Rows from block 2 of the decoder, named by matrix and row number. Rows with one number belong to one channel. Each number is 50 + 15 x the weight over its row's rms, rounded and kept within 0 to 99. All counts start at 0. After the name is the row's rms in percent of the matrix's.
# convs0: first width-7 conv (decoder.decb.0.0.convs.0.weight, 192x192x7), inputs 44-54, a 7 kernel for each
# convs1: second width-7 conv (decoder.decb.0.0.convs.1.weight, 192x192x7, transposed), outputs 44-54, a 7 kernel for each
convs0.32 101:86 10 88 00 77 57 45 37 54 36 43 58 47 42 62 47 37 37 47 51 67 61 61 52 43 42 52 44 32 50 41 55 48 52 45 42 36 46 44 51 51 54 45 54 81 62 46 34 60 50 98 94 75 81 51 71 72 53 54 40 54 48 61 49 36 41 41 33 61 41 07 60 35 39 43 47 40
convs0.33 109:60 06 99 00 99 00 76 48 63 44 55 31 42 30 46 64 35 49 42 43 45 80 48 63 60 57 66 64 44 51 47 49 33 56 44 59 54 41 53 26 53 51 41 64 31 74 32 56 20 31 65 36 76 56 66 77 58 51 50 53 48 56 44 44 59 47 61 35 41 38 52 48 49 63 76 49 80
convs0.34 091:61 27 65 38 75 52 62 64 58 62 37 65 36 68 61 54 64 49 66 54 53 48 55 63 42 54 49 53 22 72 27 46 64 54 45 44 52 36 59 51 48 43 41 59 53 34 60 47 57 69 60 63 35 87 52 56 51 66 60 46 79 46 62 47 36 75 46 84 26 58 00 45 40 33 60 29 67
convs0.35 094:54 50 66 32 64 50 68 65 68 67 57 58 51 63 63 74 52 67 57 68 63 49 50 40 38 36 50 40 53 64 51 41 41 48 63 60 71 54 70 69 73 50 65 32 70 43 64 44 42 49 61 25 60 41 40 48 63 54 41 51 60 44 55 34 49 40 54 53 47 54 71 43 46 32 43 21 62
convs0.36 097:41 37 47 29 41 45 59 64 44 54 99 74 38 28 64 61 53 53 55 48 66 21 36 52 71 65 51 48 65 52 56 55 64 57 55 58 47 50 63 39 38 39 53 64 39 30 59 63 44 83 50 47 66 71 58 58 50 58 46 11 68 97 46 34 53 40 53 60 55 45 56 41 30 72 99 34 57
convs0.37 101:52 59 53 37 55 67 55 41 40 28 30 43 23 28 44 54 42 64 29 71 57 49 82 45 58 31 49 35 65 72 80 55 63 73 60 59 46 41 48 32 50 43 39 29 27 54 41 40 40 51 52 61 90 68 67 69 56 49 32 65 43 51 69 29 73 44 60 51 64 44 55 40 61 42 57 43 32
convs0.38 100:74 39 71 67 27 75 25 36 49 42 38 51 53 47 31 34 27 48 30 47 17 29 25 38 35 54 36 63 54 47 52 65 56 45 53 58 50 55 54 76 38 72 52 64 34 66 27 59 56 80 65 81 55 83 77 82 56 50 66 66 52 60 39 67 38 43 45 51 41 66 43 34 57 28 27 66 20
convs0.39 098:21 80 35 51 86 11 90 32 53 53 59 39 64 54 39 59 38 66 48 60 40 45 52 59 58 50 48 48 36 61 33 59 57 46 40 58 43 73 31 39 49 61 67 46 69 47 46 77 40 65 62 52 79 54 76 70 63 45 51 28 59 35 42 18 70 35 37 58 43 50 40 43 46 82 40 68 71
convs0.40 095:73 54 45 43 69 75 51 67 98 41 42 64 48 51 28 56 51 40 55 40 49 54 93 48 36 65 41 67 40 59 45 40 61 60 48 54 33 31 24 47 69 54 37 47 49 52 54 47 50 66 50 40 38 72 67 92 54 80 38 48 47 60 52 59 40 69 74 42 49 45 54 42 53 48 31 28 18
convs0.41 101:42 74 26 90 12 70 51 56 62 68 41 46 46 31 47 46 41 51 35 70 51 59 52 62 30 18 34 39 56 48 55 54 66 48 72 30 24 31 56 48 72 48 68 36 41 45 55 65 38 68 73 67 65 62 83 49 61 57 46 40 49 37 28 58 42 66 68 64 57 80 44 28 64 69 52 56 46
convs0.42 099:52 66 60 69 63 47 32 59 61 49 90 92 45 30 80 83 65 77 52 23 38 59 85 75 74 51 30 66 42 49 53 37 37 51 62 50 61 55 45 13 10 44 48 39 57 46 31 58 43 49 57 75 99 52 59 64 44 26 00 00 06 47 58 60 35 46 57 56 67 62 58 48 40 63 23 42 46
convs0.43 085:42 48 43 37 22 27 08 58 69 54 61 69 68 43 46 66 71 61 62 37 56 30 65 45 62 30 45 29 56 50 34 41 59 48 31 38 46 55 55 52 45 57 44 39 47 41 38 34 39 64 88 59 59 77 65 54 35 48 40 54 41 29 42 70 39 53 47 53 61 48 37 42 45 27 64 29 57
convs0.44 102:55 50 59 46 61 54 55 41 28 73 64 43 60 53 52 53 87 43 36 52 49 50 28 72 85 50 67 54 37 55 53 56 43 54 51 35 63 65 52 55 45 37 48 81 44 49 65 57 56 52 88 99 99 57 50 68 31 53 31 18 37 43 47 39 65 42 16 47 42 44 42 44 46 49 58 52 50
convs0.45 093:21 68 01 77 31 95 22 63 71 49 26 50 24 40 35 48 48 40 30 47 46 52 63 61 43 54 54 40 71 34 67 09 58 20 64 32 51 35 44 24 37 07 54 33 85 49 57 51 39 48 23 78 60 75 66 67 28 55 36 64 49 37 40 79 42 71 39 62 74 38 57 45 62 47 51 45 72
convs0.46 101:61 50 60 42 61 34 53 69 54 26 13 83 57 70 49 56 36 34 83 43 63 57 28 25 38 63 38 41 45 58 64 63 32 54 42 71 47 42 70 47 21 37 23 43 39 82 56 48 51 52 40 38 62 48 48 36 36 23 91 89 21 73 38 36 35 36 57 29 48 39 48 32 41 51 61 38 65
convs0.47 105:38 64 77 35 54 49 49 72 99 63 24 54 67 61 54 62 81 67 42 63 65 61 59 31 44 37 57 55 54 50 41 37 40 51 44 02 04 71 99 66 45 34 47 31 57 45 45 32 57 49 81 57 70 34 48 75 40 29 29 63 73 52 36 28 34 56 63 72 54 57 28 66 69 63 53 41 35
convs0.48 112:56 51 40 69 44 65 43 36 99 50 15 45 57 53 47 60 10 82 32 09 60 50 90 26 66 44 33 45 48 42 64 58 44 56 38 86 55 25 82 64 41 67 49 44 31 53 53 39 47 56 64 77 40 37 57 58 56 56 08 45 26 38 65 72 50 48 42 63 57 64 53 67 57 18 54 49 49
convs0.49 112:55 53 53 53 70 50 62 42 29 60 78 43 42 42 43 30 37 57 53 74 56 42 48 56 56 56 63 64 45 57 61 45 44 47 40 49 44 09 21 87 30 29 48 51 57 51 43 47 54 56 46 46 06 95 58 61 59 41 59 54 70 48 50 48 63 55 52 41 67 40 53 34 30 80 55 61 49
convs0.50 112:63 53 55 34 65 21 53 81 46 61 55 61 34 41 31 57 54 70 60 57 41 24 43 23 34 54 62 62 63 24 57 32 85 49 51 34 40 41 50 34 59 40 77 41 60 50 28 51 40 45 47 34 39 47 52 40 64 54 39 60 47 43 37 48 50 49 40 42 46 39 58 55 50 45 36 62 51
convs0.51 092:53 48 55 52 73 48 70 68 59 60 47 44 63 36 44 60 43 43 34 54 43 58 50 40 23 14 43 17 43 43 49 40 62 47 61 41 54 29 64 46 24 52 63 49 81 79 63 30 59 08 58 30 53 36 56 45 45 64 52 73 78 59 45 44 54 49 48 59 54 34 79 63 55 64 27 57 35
convs0.52 100:47 58 53 48 57 40 52 29 32 43 59 75 83 70 39 28 30 25 60 63 56 22 13 24 52 97 65 59 39 36 34 42 55 34 35 29 15 41 50 53 63 59 66 42 46 26 39 38 51 18 34 51 45 79 75 74 41 55 64 72 63 48 37 69 56 90 52 30 20 46 67 65 71 69 66 71 40
convs0.53 096:64 53 52 49 54 44 52 14 33 38 26 29 36 52 48 19 51 19 52 41 50 79 48 83 72 68 73 62 46 39 60 61 35 43 25 50 33 40 34 44 47 48 20 39 30 38 30 35 25 32 34 33 40 32 28 39 45 41 40 23 34 36 49 46 29 68 58 36 42 35 53 44 77 54 71 54 65
convs0.54 089:83 37 78 36 79 45 68 44 62 63 57 48 70 36 49 68 43 47 28 47 31 79 76 66 73 71 63 58 59 38 62 32 26 40 23 49 48 42 33 36 48 46 18 60 44 64 47 44 49 63 43 69 40 63 43 45 43 33 46 33 57 45 51 50 60 39 65 32 68 26 59 54 53 38 39 49 43
convs0.55 100:61 40 73 58 86 48 58 45 52 93 45 25 26 23 31 42 38 51 44 47 56 27 41 37 40 35 52 46 56 71 58 72 60 55 46 34 29 38 80 60 56 56 48 38 29 56 54 52 47 50 35 09 63 74 84 52 52 58 41 35 38 27 41 73 51 52 51 35 40 39 45 62 62 19 41 18 60
convs0.56 102:38 42 55 35 50 48 47 46 61 54 45 48 52 57 52 50 46 37 55 51 59 49 53 44 52 53 65 65 78 17 50 30 51 43 48 47 49 47 30 44 45 34 67 45 64 42 52 50 56 55 74 50 58 45 52 47 38 50 39 45 48 59 61 82 45 79 41 58 38 49 63 50 43 37 44 23 55
convs0.57 101:33 60 45 63 56 56 55 26 41 39 61 55 50 53 79 59 53 42 48 54 51 36 44 22 56 25 38 34 45 29 35 27 42 30 75 52 53 74 63 52 30 45 67 40 57 40 53 37 30 64 77 39 37 23 27 42 45 48 62 51 58 30 37 50 44 50 66 39 58 44 49 47 59 59 61 50 56
convs0.58 105:43 34 46 28 64 43 57 47 66 88 50 60 65 25 60 64 52 51 52 62 53 48 51 60 50 55 62 74 22 37 76 43 31 33 47 51 63 43 35 46 73 72 49 42 74 52 83 32 48 37 09 36 49 45 54 45 19 32 27 45 39 55 48 52 30 59 27 61 39 59 53 43 43 53 38 62 45
convs0.59 096:44 31 30 38 11 39 29 47 52 72 48 62 35 47 55 53 37 56 60 52 49 64 53 54 25 60 33 53 47 54 68 55 62 56 53 58 55 70 29 47 45 47 42 62 46 55 38 65 46 52 60 35 17 44 44 33 66 64 39 27 83 35 63 52 51 33 62 51 59 55 38 37 23 36 64 54 40
convs0.60 098:49 45 49 61 68 42 59 49 73 54 62 18 63 26 46 60 32 82 28 76 45 53 44 50 66 17 66 41 49 42 66 47 47 39 68 69 56 61 35 46 32 42 52 68 44 48 56 56 55 61 45 76 25 61 46 42 65 67 45 73 39 47 41 30 46 66 50 67 37 45 39 39 68 47 71 39 67
convs0.61 092:66 56 57 49 43 59 50 35 40 50 30 56 30 46 39 52 42 35 54 36 54 36 59 53 63 54 58 56 37 37 47 31 48 27 41 65 64 50 66 50 52 55 43 74 31 77 32 64 08 42 42 47 38 39 41 48 30 67 37 59 58 61 53 59 24 54 34 53 36 42 59 43 46 37 32 45 63
convs0.62 098:48 70 37 58 33 34 44 57 53 31 34 55 40 63 50 35 67 54 64 45 44 63 81 53 61 52 70 43 27 38 17 44 49 37 47 58 59 58 47 45 63 29 54 41 52 53 45 47 40 46 55 74 47 54 69 56 76 67 55 32 40 37 56 42 39 17 41 37 45 19 47 12 64 17 59 32 34
convs0.63 095:42 45 36 56 45 60 27 54 46 36 34 34 60 36 52 48 54 38 58 47 61 30 48 39 53 57 69 71 52 43 37 34 62 23 63 38 48 43 39 47 38 57 46 58 44 60 41 70 45 70 50 61 48 57 52 49 67 45 44 59 46 55 33 34 39 42 54 52 59 60 59 71 45 63 62 74 74
convs0.64 089:53 50 50 62 43 61 57 52 48 40 56 42 42 35 59 73 50 62 46 59 46 67 64 82 41 30 34 43 57 87 60 83 52 49 46 52 53 54 49 42 53 48 62 54 43 49 53 51 60 20 42 40 57 39 50 53 16 56 48 56 59 57 47 59 51 57 70 67 58 45 63 38 50 46 78 53 69
convs0.65 093:47 64 37 44 55 27 41 34 58 34 46 46 22 51 42 60 56 68 67 53 47 48 60 64 62 59 41 38 45 54 49 28 33 13 19 77 52 78 44 64 23 41 47 53 58 61 54 65 59 48 68 84 81 39 56 49 38 51 57 79 64 62 26 48 62 62 42 72 42 47 25 62 29 64 50 47 87
convs0.66 109:58 52 57 50 59 56 65 59 34 25 50 74 39 40 56 34 43 75 57 32 29 68 41 56 82 60 37 59 45 29 46 42 54 27 53 23 42 99 90 17 26 59 60 61 40 21 31 62 49 52 36 31 65 73 68 38 52 23 35 73 57 40 63 63 45 26 39 48 58 36 57 41 12 26 70 64 40
convs0.67 095:61 34 70 91 85 26 17 41 50 68 57 40 50 58 64 69 62 29 53 49 48 63 67 66 42 67 60 55 42 51 45 42 56 62 76 40 55 66 41 44 42 60 54 30 46 56 62 67 62 44 60 67 55 53 42 49 43 50 53 62 46 33 32 66 57 46 59 69 52 63 54 48 38 33 55 51 55
convs0.68 098:50 69 47 50 42 50 57 63 61 44 41 59 29 46 49 73 36 27 47 62 65 65 63 48 46 44 61 85 42 41 49 63 66 40 68 31 72 73 48 15 31 18 38 45 49 59 45 38 47 41 66 58 54 53 64 53 62 42 90 61 34 23 53 41 52 72 57 28 27 50 64 78 63 41 39 52 56
convs0.69 097:49 72 40 60 37 56 40 31 80 46 57 59 56 55 36 55 48 60 74 54 61 58 60 67 81 67 46 41 27 81 51 99 73 76 38 49 65 55 53 58 51 62 66 33 70 57 80 61 69 46 53 60 57 58 55 53 49 40 26 34 49 44 52 42 56 28 56 44 60 65 51 65 64 65 72 72 85
convs0.70 108:51 42 42 14 54 55 36 49 47 47 55 53 56 45 53 31 50 47 61 63 51 60 60 47 34 53 27 64 44 17 60 64 45 80 37 57 51 41 39 46 56 43 73 58 54 50 36 24 46 53 58 24 59 35 23 63 82 29 63 24 74 50 62 27 43 45 64 52 66 41 15 49 38 35 71 20 40
convs0.71 110:51 30 51 39 52 40 51 63 48 39 48 30 44 42 67 57 55 46 34 74 80 54 46 36 25 14 39 63 41 48 26 39 31 38 54 48 71 74 50 18 29 47 59 45 61 64 78 37 38 74 43 20 74 84 58 43 62 49 25 66 75 30 38 55 45 79 99 38 04 45 43 25 48 67 38 45 24
convs0.72 101:58 34 41 30 50 42 65 42 36 56 52 33 51 30 54 76 51 64 43 81 58 55 50 72 21 38 46 39 38 47 95 58 70 49 56 53 48 41 31 43 53 53 64 63 57 64 56 43 44 81 27 71 52 26 45 49 63 58 30 33 58 55 56 44 70 43 64 52 46 44 39 48 59 43 50 49 78
convs0.73 105:58 53 57 37 19 52 87 57 48 47 49 48 54 31 54 64 55 60 58 43 42 56 46 47 45 58 46 55 53 47 57 59 62 46 59 73 53 61 61 51 41 41 71 54 39 29 43 47 53 47 59 53 46 53 54 49 38 42 37 35 42 60 56 58 62 78 55 42 18 61 44 41 48 48 62 38 36
convs0.74 098:54 67 48 56 54 55 54 48 44 18 57 28 42 51 60 80 43 43 29 31 62 67 75 30 43 33 48 46 61 49 44 30 40 41 62 45 36 39 53 49 48 50 61 46 70 47 44 35 45 62 44 20 39 42 16 32 37 48 40 68 40 52 46 49 53 45 44 49 51 62 58 49 36 49 55 50 50
convs0.75 098:57 61 65 56 52 57 63 41 52 17 41 41 40 52 10 35 21 23 10 12 22 75 84 99 99 99 94 96 46 51 65 79 55 48 60 62 69 54 42 44 40 60 62 68 62 71 69 69 68 47 43 38 29 59 40 37 46 46 37 23 44 40 53 65 54 70 54 64 51 64 69 69 69 87 61 63 80
convs1.32 095:64 49 60 55 57 64 56 48 56 56 28 26 35 47 24 30 31 37 39 49 29 36 62 48 41 46 56 43 46 21 50 33 65 46 41 27 35 50 50 31 29 36 30 53 27 37 10 43 19 31 29 36 38 21 41 19 44 34 52 55 55 46 54 54 53 42 51 35 70 32 38 34 37 53 29 37 28
convs1.33 089:35 39 37 75 33 42 47 59 51 99 52 86 40 77 41 33 31 32 54 55 57 58 53 53 42 40 49 55 05 47 38 52 34 36 12 39 47 54 54 49 53 48 65 52 64 51 72 29 74 37 48 45 45 43 31 54 62 73 74 71 63 61 56 52 48 44 56 56 61 59 64 50 72 51 76 46 60
convs1.34 094:56 54 42 53 39 60 48 64 50 73 63 66 46 54 66 48 49 62 62 41 53 65 60 62 61 42 84 48 24 61 27 68 33 57 37 45 42 54 48 51 79 54 10 30 16 54 41 63 65 45 33 19 26 11 29 17 48 36 34 43 46 35 64 43 34 41 57 59 58 36 49 58 48 62 67 69 47
convs1.35 111:48 47 37 36 31 37 58 68 61 61 55 60 34 65 56 52 68 57 60 62 63 39 55 48 54 39 54 50 33 43 39 56 25 39 27 53 65 52 75 64 80 58 12 48 52 45 58 35 71 69 76 80 60 85 46 63 44 53 45 60 37 56 45 49 55 47 40 36 48 38 45 21 52 29 73 34 59
convs1.36 089:41 34 36 47 52 48 45 19 22 48 30 42 75 61 27 37 29 16 28 18 43 66 50 28 63 62 56 59 46 40 49 44 23 47 22 63 48 71 57 28 52 45 84 54 63 74 49 40 36 41 25 31 47 48 61 62 71 37 67 58 76 76 53 68 63 53 41 49 65 77 27 62 39 42 50 26 38
convs1.37 100:50 48 62 71 53 57 66 88 63 52 36 66 55 46 45 41 59 09 33 43 68 25 48 38 43 32 35 39 53 45 32 45 55 52 33 44 61 54 49 67 67 71 33 07 44 15 29 17 43 44 31 47 60 66 58 25 50 60 62 29 52 56 69 41 57 34 35 43 57 41 58 50 43 42 39 46 37
convs1.38 100:50 49 58 56 60 66 55 26 42 41 52 42 33 39 62 43 38 56 38 75 56 45 57 51 59 68 49 39 31 49 25 39 37 36 39 76 44 61 39 28 26 29 36 36 33 50 37 63 35 39 32 31 45 35 47 26 42 36 51 42 60 43 54 70 70 50 46 34 33 50 73 30 46 23 41 39 64
convs1.39 103:30 69 47 41 54 37 30 14 42 39 30 51 14 42 23 33 22 44 64 52 39 56 49 44 41 35 53 45 41 40 28 32 34 37 31 38 25 37 34 50 38 36 34 65 54 44 37 48 20 36 30 49 32 43 45 29 37 40 40 34 33 43 26 53 44 36 39 41 68 63 36 37 46 25 43 48 35
convs1.40 090:49 44 27 43 30 23 20 58 44 26 62 53 66 42 57 52 20 61 59 71 68 18 45 35 18 19 44 40 25 37 36 54 52 45 50 64 45 64 60 61 41 34 46 62 44 46 58 43 35 39 51 47 68 85 77 72 16 24 41 36 34 17 27 60 43 25 39 49 47 36 65 49 48 59 40 60 48
convs1.41 097:49 41 61 33 41 68 38 72 44 72 35 44 68 47 36 58 56 45 64 43 13 60 54 42 45 48 55 54 62 79 34 64 52 30 49 51 63 40 91 44 55 51 58 43 48 34 45 35 26 39 62 50 39 42 64 39 59 46 56 54 65 92 50 44 67 43 59 40 50 13 63 38 59 23 46 26 57
convs1.42 091:59 61 49 63 20 60 48 39 39 12 38 42 40 29 53 61 75 71 54 70 35 25 44 21 34 45 45 56 36 47 51 44 42 45 45 52 62 63 50 55 61 72 66 55 67 65 73 55 47 25 31 55 41 50 48 42 72 66 64 56 75 64 62 61 80 72 59 79 65 47 62 57 48 25 37 46 59
convs1.43 089:66 65 71 62 66 45 47 32 52 52 50 43 21 35 52 48 46 61 58 60 77 58 27 86 49 77 46 48 74 75 47 46 45 46 61 48 61 52 47 50 53 42 48 46 30 68 48 51 50 42 40 61 53 57 38 39 37 34 51 38 36 35 57 45 31 39 10 24 28 28 64 51 48 41 36 51 29
convs1.44 091:46 59 62 42 49 52 41 51 42 30 34 35 62 43 50 55 55 80 96 59 22 54 53 39 32 36 27 32 32 42 52 27 44 41 38 74 51 49 71 81 58 51 46 33 45 52 57 33 61 55 41 35 59 62 56 53 29 35 27 49 39 34 31 44 60 64 47 56 40 50 74 62 62 72 57 58 38
convs1.45 091:61 57 67 55 22 38 21 50 33 47 50 21 55 54 46 62 60 61 59 63 63 65 54 41 28 65 42 53 49 37 42 48 55 34 32 30 42 45 55 59 52 32 17 51 31 45 35 38 45 44 44 48 42 46 22 47 67 52 62 58 63 45 50 43 31 52 48 60 69 52 25 35 52 46 45 39 71
convs1.46 095:44 31 46 45 58 40 50 28 42 44 32 57 49 49 26 61 82 56 55 70 49 63 71 69 74 63 58 47 62 51 50 42 34 24 47 48 65 38 39 64 51 70 45 47 52 38 42 55 54 59 48 31 32 50 59 48 66 82 70 77 75 81 54 44 31 52 56 49 55 55 35 60 38 53 64 48 45
convs1.47 100:36 29 30 44 29 45 43 46 45 51 60 47 49 35 25 31 48 50 26 45 43 58 41 33 49 69 71 70 27 45 41 21 45 42 45 21 39 41 30 53 51 35 43 40 40 53 46 63 67 39 35 71 46 43 50 42 27 36 54 36 44 37 39 32 44 35 31 22 40 57 44 54 55 62 45 54 42
convs1.48 112:39 21 44 47 49 50 39 59 34 46 43 35 36 37 75 74 72 93 92 99 96 19 30 36 34 33 20 33 50 55 37 40 55 41 29 38 25 31 08 23 41 39 71 45 52 50 60 66 44 38 55 61 64 43 15 37 59 60 42 36 68 59 60 41 52 44 55 44 57 47 51 60 44 53 70 38 43
convs1.49 109:40 33 53 37 43 46 35 54 58 35 39 22 42 63 61 92 88 69 45 73 65 36 46 47 57 43 56 47 63 49 53 50 61 59 71 55 50 48 79 70 53 70 60 48 38 48 64 32 44 47 42 48 68 66 56 38 42 57 52 58 47 47 48 61 46 60 57 49 50 54 61 68 71 62 59 44 57
convs1.50 087:38 36 45 54 58 63 63 34 28 40 65 61 57 49 74 58 50 36 30 53 48 38 55 68 59 56 65 66 37 72 22 59 37 65 50 44 59 59 53 39 45 27 50 42 41 44 34 27 09 25 29 43 68 60 72 58 42 57 33 51 52 54 53 64 52 64 59 51 39 53 48 73 69 66 63 61 43
convs1.51 082:49 66 49 37 44 49 49 35 22 18 31 40 29 54 62 42 51 55 24 56 20 44 48 40 36 52 53 65 74 50 48 58 59 42 42 44 39 19 25 37 40 55 42 66 44 44 47 41 62 36 43 53 27 50 44 75 42 30 33 41 67 40 45 49 70 65 61 51 45 86 57 47 73 38 53 41 64
convs1.52 095:57 33 46 64 58 13 40 44 39 49 51 56 69 54 91 99 99 80 63 78 76 75 66 56 42 48 42 53 60 53 54 65 73 71 79 77 67 63 83 51 55 62 71 63 62 52 61 57 67 39 57 39 39 40 49 20 48 52 54 48 39 42 43 52 48 55 58 24 52 30 43 36 47 34 59 38 25
convs1.53 097:42 58 61 54 47 47 32 43 46 69 52 64 51 42 49 56 60 66 60 43 41 78 28 66 35 72 47 72 39 74 33 59 37 62 45 21 45 29 44 42 37 30 46 39 45 27 51 23 69 54 42 49 53 49 71 46 50 63 41 71 41 43 31 78 49 72 47 58 54 30 46 53 43 46 33 24 67
convs1.54 089:36 42 61 33 45 15 69 62 54 74 61 44 46 34 44 55 40 66 40 66 46 25 59 24 55 10 49 18 80 36 85 49 60 59 56 45 34 49 52 39 55 35 60 30 66 29 52 40 50 47 47 58 44 37 36 37 67 45 39 44 38 38 14 17 61 01 55 23 44 36 27 51 32 60 35 62 18
convs1.55 104:56 52 68 53 55 62 40 51 40 29 49 51 58 67 34 30 41 44 48 31 58 80 89 79 61 53 75 69 34 41 66 48 67 62 57 48 54 65 79 60 50 44 53 57 45 41 53 65 49 55 43 52 64 62 70 43 29 44 52 55 42 39 23 57 70 51 51 69 35 33 53 50 43 73 54 72 64
convs1.56 111:28 35 15 36 20 48 41 44 26 34 58 57 63 58 59 37 26 54 62 47 46 23 29 43 35 43 28 34 26 47 42 54 59 75 76 40 57 42 72 27 58 40 21 28 16 41 56 49 60 39 23 37 28 44 15 36 31 43 16 43 24 36 30 76 53 51 54 48 44 34 46 74 55 54 56 63 52
convs1.57 083:47 60 56 45 43 38 26 10 26 31 32 41 83 73 39 41 57 44 59 31 49 46 59 51 52 59 38 57 49 51 68 74 74 65 83 71 65 64 30 55 28 48 40 24 69 46 42 40 16 58 37 76 32 47 28 41 58 36 65 41 45 24 32 33 59 30 57 28 69 23 43 61 40 43 45 38 45
convs1.58 091:90 40 43 32 23 48 89 43 34 32 41 25 21 26 50 36 54 40 37 45 35 22 37 32 53 51 60 35 43 61 47 64 49 78 69 47 38 43 30 57 43 76 27 56 49 34 39 43 40 42 70 61 70 62 50 41 46 68 64 53 43 54 21 60 60 56 75 54 51 72 43 40 54 71 57 56 59
convs1.59 092:39 50 33 44 71 72 75 13 42 33 30 09 20 33 40 27 39 62 35 50 42 33 63 26 26 17 42 35 61 58 68 42 64 55 48 30 31 61 53 39 61 35 66 37 42 28 38 41 57 49 80 40 43 44 34 52 25 30 36 18 63 57 56 39 51 37 56 52 54 61 57 60 35 64 46 71 51
convs1.60 087:58 66 38 48 44 47 53 19 58 27 04 29 35 34 46 72 22 99 59 65 25 49 53 31 33 45 37 46 31 40 44 58 66 49 46 84 47 66 44 61 69 88 57 56 32 62 44 32 58 68 70 53 68 45 54 54 50 56 57 29 62 42 41 30 48 22 60 41 79 50 52 66 45 47 62 42 63
convs1.61 097:46 50 48 44 48 54 13 58 89 69 63 45 72 63 52 65 58 68 77 85 72 67 43 43 21 28 29 46 60 53 55 40 59 29 47 50 36 45 54 62 52 63 67 25 45 00 36 02 47 32 39 09 17 17 33 53 42 51 41 41 34 31 38 44 37 44 33 36 46 52 41 47 40 56 53 55 64
convs1.62 097:81 72 59 34 81 43 69 35 39 32 37 42 48 60 66 49 52 53 63 77 61 53 41 68 53 64 53 77 56 60 38 48 56 65 79 30 45 48 34 48 29 47 40 04 28 16 57 43 68 40 37 37 49 46 59 38 55 54 41 60 37 49 37 78 58 78 39 75 50 64 53 52 45 78 44 75 48
convs1.63 125:75 36 56 41 58 38 43 64 39 61 54 66 59 65 46 48 47 50 55 65 70 18 44 36 46 41 25 31 64 68 52 58 45 73 45 55 19 53 34 53 48 66 49 34 35 33 40 74 31 54 46 57 36 52 19 55 63 41 68 46 80 54 73 58 63 54 44 45 55 38 55 44 54 41 55 31 48
convs1.64 089:66 43 71 52 77 59 70 96 89 54 68 52 70 55 61 59 28 38 55 72 59 28 31 28 48 31 40 42 63 70 73 55 70 46 76 48 34 43 29 26 53 38 54 38 34 30 48 48 39 68 55 60 45 56 43 71 78 57 56 39 36 21 30 44 55 33 63 25 26 28 21 52 36 77 46 69 58
convs1.65 088:39 52 33 59 55 42 60 76 45 52 51 40 54 64 25 42 39 54 44 44 62 48 66 48 72 56 56 37 44 54 46 66 51 66 32 39 54 30 42 12 35 35 09 35 34 20 52 28 50 43 50 38 32 51 57 34 48 52 56 58 57 43 62 43 42 54 19 43 48 41 22 36 53 64 70 64 82
convs1.66 112:52 42 46 47 44 46 51 60 74 57 66 57 54 50 56 72 58 53 62 35 43 38 53 48 46 41 52 47 62 42 45 62 73 70 48 00 00 15 22 00 10 20 54 58 44 68 69 72 55 42 66 63 32 33 56 48 56 60 56 50 68 73 64 65 63 76 72 71 41 65 56 75 63 62 46 57 68
convs1.67 115:28 46 66 69 29 35 60 41 37 39 51 59 53 57 43 55 34 10 23 48 58 43 50 64 67 47 31 37 56 45 37 42 53 56 70 38 40 29 22 51 57 52 78 67 62 43 31 36 45 29 30 47 71 65 38 29 62 35 42 48 77 62 57 53 57 58 52 24 45 47 42 55 46 40 40 43 35
convs1.68 083:30 45 41 58 49 39 38 23 39 58 42 14 65 47 29 44 00 29 36 43 57 86 80 74 42 55 51 47 55 34 49 47 60 50 28 64 59 77 43 09 29 34 36 52 44 63 32 33 44 64 59 52 58 45 46 42 74 50 50 28 32 61 55 69 52 54 35 46 57 58 39 67 42 56 37 42 72
convs1.69 094:44 27 60 34 50 28 49 34 28 28 47 53 47 38 56 50 35 55 63 59 65 66 43 65 49 81 37 53 59 76 62 42 60 45 83 62 56 36 57 41 66 51 53 52 37 51 44 40 41 69 46 43 55 60 28 61 56 59 42 48 56 62 27 74 65 55 61 43 81 57 49 57 72 50 73 48 75
convs1.70 104:65 69 66 67 54 48 41 39 43 38 50 41 54 28 53 33 44 34 37 39 44 65 50 62 47 56 29 55 51 68 42 72 49 71 39 37 64 53 53 49 56 79 78 51 74 64 66 28 55 79 65 58 40 41 22 38 90 67 74 57 71 60 63 31 44 28 47 33 52 32 49 72 87 75 85 40 68
convs1.71 104:62 49 53 45 39 62 51 91 92 96 63 84 51 87 53 51 63 21 40 50 48 60 60 60 83 81 67 68 43 47 59 56 66 68 69 49 35 54 16 37 55 51 36 47 39 18 33 39 45 33 55 39 21 34 26 31 58 48 40 29 50 48 58 51 57 57 31 34 32 52 49 64 55 48 44 53 56
convs1.72 093:75 89 81 65 65 62 37 37 75 60 58 59 56 86 55 37 37 42 24 43 48 54 43 37 39 48 62 41 69 47 49 44 55 44 43 43 53 37 48 26 47 44 59 23 44 37 20 35 21 23 51 44 52 30 25 58 47 45 56 40 64 25 50 33 43 59 69 47 56 49 17 41 31 64 41 50 65
convs1.73 126:79 65 20 22 32 47 46 37 40 50 61 43 43 39 18 24 28 55 49 53 57 60 59 30 36 32 42 32 45 52 47 28 38 47 36 25 36 53 61 68 63 39 63 57 33 24 29 37 48 51 65 68 49 51 45 58 46 49 49 47 48 31 47 42 32 33 66 39 24 23 52 53 55 64 47 54 52
convs1.74 084:65 63 57 51 55 80 53 31 59 63 53 53 46 80 27 12 17 64 34 52 69 82 69 69 66 32 60 37 63 50 46 70 61 63 52 42 56 69 25 35 59 57 54 56 76 60 51 54 54 41 61 37 68 63 54 30 51 72 54 71 55 50 46 54 72 54 60 58 38 69 41 39 51 62 52 66 43
convs1.75 101:58 43 53 54 52 72 56 52 30 39 66 28 50 25 52 41 60 30 48 33 14 63 88 59 91 67 79 60 38 46 37 42 46 62 63 22 38 47 44 22 73 54 53 32 50 40 51 36 59 62 63 45 53 49 42 46 48 35 37 42 50 58 47 64 38 44 57 31 27 15 43 81 35 57 13 61 24